python train.py --train_examples=39062 --n_mels=64 --hop_length=160 --input="log_mel" --spec_augment=false --win_length=400 --num_classes=[8, 3, 3, 2] --activation="elu" --stem="single" --loss="cross_entropy" --optimizer="adamw" --warmup_steps=1200
Rows from block 5 of a small sound classifier, named by matrix and row number. Rows with one number belong to one channel. Each number is 128 + 32 x the weight over its row's rms, rounded and kept within 0 to 255. All counts start at 0. Numbers have three digits each.
After each channel's rows are labels from the 100 clips, of 14976, where the channel reaches its highest value: "top examples" is what is common among them; "loudest band" is the band of the loudest frequency at the time of the peak. Only what is clearly more common there than usual is listed. The data: simulated sounds of rotating machines with and without faults. In brackets: how many of the 100.
# convs0: first width-9 conv (model.blocks.5.convs.0.weight, 192x192x9, each kernel summed), inputs 39-77
# convs1: second width-9 conv (model.blocks.5.convs.1.weight, 192x192x9, transposed, each kernel summed), outputs 39-77

convs0.123:089067160125172175108138122091070119094151126109119109098115129115149095106133220105138123091153125155097112155125083
convs1.123:110141127124107058114131117121103127123126129136117160123114113146109043119078178122143125089103206147076120113097067
top examples: electric motor (53); gearbox (43)
loudest band: 1000 to 2000 Hz (33)

convs0.177:123161150091099088137139127097173135116131118149122077126143104159087136099088183128170143155164098147136104124146107
convs1.177:201180177124204136155142130173130171109132085138054152107141074172160118117157116132113138134162070135065107166151143
top examples: state: faulty (94); bearing knock (63); fan (37)
loudest band: 2000 to 4000 Hz (28)

convs0.142:088119098125137069141072122117175124152154130104122110105120145135095111143161059161073148134121148063148131100085131
convs1.142:161118132134196156133121155139139136131158138146086124141146133088143144092201093119135124136217107123121157145201206
top examples: speed: slow (98); conveyor (97)
loudest band: 250 to 500 Hz (40)

convs0.180:149092117101082136133144090186101129171085106145115193195135199076142135141132124129143133125116176108111078107146147
convs1.180:056151119153106121066123141094125111117199098088146113173129180131163140220102122161110155163146152108151152079110134
top examples: state: faulty (98); reverberation (65); text has "room" (65); text has "reverberant" (65)
loudest band: 1000 to 2000 Hz (57)

convs0.75:104127143074145137136130111157099168145117171064122093128169098168079108095097117141156099111126107162112152136187144
convs1.75:223144139161228125140111110219093181150098135171101140167114096090160128127159133146145130120159096143102126104206128
top examples: gearbox (42); fan (31)
loudest band: 1000 to 2000 Hz (39)

convs0.54:148105099136128038068123157104153106119145169129124136152115087133175062170147116107145150103163077168157109158094066
convs1.54:147077127104144015140107106116136114115167129101158185104099129115146157057130112085145110133072123098129136113126147
top examples: state: faulty (94); speed: fast (66); turbine (63); rattle (36)
loudest band: 2000 to 4000 Hz (32)

convs0.40:120155116177158103109048105178192102166116152128094128121169155136066113138138113118113139166091165137077118148135134
convs1.40:102110082175147181138073119143109133145086108159146059157121136083104127151121113132174127128179100106120131110145146
top examples: conveyor (93); speed: slow (90)
loudest band: 250 to 500 Hz (29)

convs0.99:110157093139123109101096128104214120168084104136128131085104156158115133085130097094139140160075112129030156088095092
convs1.99:153130107111150086125127144136133110145124093186139192123076106128137078097141137064163087114134067066098108106151124
top examples: speed: fast (68); fan (53); grinding (42)
loudest band: 250 to 500 Hz (28)

convs0.105:116168166126118157076108132077190097097130122106132115134136163099147150125092127144161153113137034119102073081143159
convs1.105:105122154053102136163121177128033179110139104107126124143150073212110114153106130116121139145087132090137117128130109
top examples: gearbox (85)
loudest band: 250 to 500 Hz (40); 500 to 1000 Hz (40)

convs0.65:133146145121155160147113104096123103159077121121127129142127129082145162105191064120140153126116192140079112122139089
convs1.65:106166078136113111138129111137137091175125103125153198182081118152123063144132140076169084098145099083082141074142120
top examples: speed: fast (79); turbine (45); imbalance (34); grinding (33)
loudest band: 250 to 500 Hz (34)

convs0.137:153141217089139142098148102127084132142128156123108102158152146120117130123106132109132197146121140133162158110119156
convs1.137:162119118124127132158190103095137115136154173133159119169141149148113100138174073144136117097169147112102194094169129
top examples: speed: slow (93); conveyor (84)
loudest band: 250 to 500 Hz (34)

convs0.50:118157082141149137091128087163170092123124135083094121187194164075124137110095151168109149139117161121075145108140088
convs1.50:106107117120084115190142095164147109141122094112102112172149141193090056184117105089116154131149171126123102154115085
top examples: gearbox (45); conveyor (41)
loudest band: 250 to 500 Hz (31)

convs0.191:119192166107113155147146127122099210144123096151134115081112090137090110136082126143082093134133146172106153168136128
convs1.191:124132114160164128076118124085121160099147097170123141047106077096123140141111164147136127113144110124142079154125151
top examples: speed: fast (74); gearbox (49)
loudest band: 1000 to 2000 Hz (48)

convs0.55:127112153105148181074177068113117111119171140104115121140207210118150128138112199172157163086128151112101111118143096
convs1.55:125091152092069127175149140110120132130116133119120148138177117165098077161097176099098168113129164153108087145115089
top examples: gearbox (49)
loudest band: 250 to 500 Hz (29)

convs0.141:115105109148150128066126112093133128107159133060082063096131147144140097122072127138057105158122154080113133108092074
convs1.141:117126105171124107086160108165152152097118131243100142095158150115133100104077125148102172091162213133113131160122124
top examples: electric motor (97)
loudest band: 4000 to 8000 Hz (30)

convs0.146:149200157179113138132148096146164128143097151173170139141178131135118117130111140125174118151118074114087138193073168
convs1.146:131146127101119136152116151163106192175142030111133112151132081133130151129108090149151150149109105112106147138142093
top examples: slowing down (67); pump (35)
loudest band: 250 to 500 Hz (28)

convs0.170:123089107165135110148151134148093190110145072143109157137113088104099077085164160178141126158154104163152140141132161
convs1.170:128134155112123116126088130143121111082111136156150188039124092208096149154132108095121088099098073094128054132116126
top examples: imbalance (33); gearbox (29); turbine (29)
loudest band: 1000 to 2000 Hz (38)

convs0.109:103081173112160144105146139105102124140119135123124121129136135126174121111172177111142140051105118162074101157093073
convs1.109:095164112117114071120118113123113096119132128124127186126096115143121058110098199106168089075110151106084140100122097
top examples: gearbox (45); electric motor (42)
loudest band: 250 to 500 Hz (26)

convs0.138:126128159114103102133175085199139102146107086141089204151136215153101128158149154173142170159089173095104125106124133
convs1.138:045176126144103138086111140096092110105172077094132127140126177137132110170101145152099147142144160070149127103063118
top examples: state: faulty (99); fan (65); grinding (55); rattle (45)
loudest band: 1000 to 2000 Hz (40)

convs0.17:078109116114119145128102166159139101152154161077133067201180103086101131118108103142120141124160129179184106081181113
convs1.17:163081134118165138156132143157070161145106131184142138141104146118153172092125065068122163127042183112079114091169139
top examples: speeding up (64); conveyor (46)
loudest band: 1000 to 2000 Hz (35)

convs0.166:087080147136160196103148128084108130080176117081120110097117150119130092124111206125135130136170151113108145129144075
convs1.166:111120134116099080121144103112089145107132121133128134110135113139106050130075166138132143104090235141108117116100049
top examples: speed: fast (81); electric motor (65)
loudest band: 1000 to 2000 Hz (36)

convs0.131:134149111186083097119122066177153103176097099201142126111116137170082088154151093154095133169104123054129194122092140
convs1.131:122121134125179121088093177109097187142174084144150084104089128095161142053150067133133148134116147053122147132137165
top examples: slowing down (63); pump (52); conveyor (38)
loudest band: 500 to 1000 Hz (35); 250 to 500 Hz (26)

convs0.32:141145148116090127071112156094169093149136118105135129147146149094162109114108152147135163121133050120119071094103174
convs1.32:122104156067114117162120205169044180137136086140115127151135085177115138126104127098115165145080141082124119131138109
top examples: gearbox (61)
loudest band: 500 to 1000 Hz (43); 250 to 500 Hz (33)

convs0.147:097163069147149089136099095120137134094160178163163145137128130174081135155114091141095099104095128118092135215123094
convs1.147:080116061131113118148127094140131165151135128102129127150101127078128097111102108160159120134140172119182145148099094
top examples: speeding up (64); conveyor (59)
loudest band: 250 to 500 Hz (27)

convs0.106:124188098130106140139143082173152111159115122111139097098154167103056142116136102165106128153123129060102164144140161
convs1.106:088223077152140116129080131133116190169138104155082086148084082130115138168154106102176118086142152062129159163180102
top examples: speeding up (61); conveyor (50)
loudest band: 250 to 500 Hz (30)

convs0.153:083127125097139153109158103169079131144123107153082142162091090144113102135077146129094083146171160156132134086129045
convs1.153:066139101158129090113136102110152106105130131097230125106095151131120122141090141133114137122124148112099141122049124
top examples: state: faulty (86); reverberation (71); text has "room" (71); text has "reverberant" (71)
loudest band: 1000 to 2000 Hz (39); 500 to 1000 Hz (31)

convs0.95:114149119094118143132099138101197144106174110148139097104095142173131102112059157136138110154136094147155112137130085
convs1.95:188156199083177115128120163179112154111164119156073183084133097123170112075138112115112123109142116129109091148103131
top examples: speed: slow (63); bearing knock (57); gearbox (43)
loudest band: 250 to 500 Hz (26)

convs0.169:123162131120131173061198097117134121120170123129095115119117161090161157126072205172174106122143056140123093089182113
convs1.169:105120171050077089181148150117075155117130132124134167125158090209092101147111129040125133119105149124111128118112073
top examples: conveyor (38); gearbox (36)
loudest band: 250 to 500 Hz (31)

convs0.28:125115131162133136165099112172096179133097137146173158146156097067176131100084093107170056167137144112123188097193167
convs1.28:106104095107058128124112144139077125133190110126171123154099088145137123212116136174171094122119124124119149087109076
top examples: pump (39)
loudest band: 500 to 1000 Hz (38)

convs0.85:141072068087098150089130137088095108125116175118153125112116117140155164105108078100154149109086116081167118086124112
convs1.85:117131105162146149112102130154124186098242144123060138120153120089155164121143149118122132144172116100158116139167131
top examples: speeding up (70); fan (33)
loudest band: 500 to 1000 Hz (30)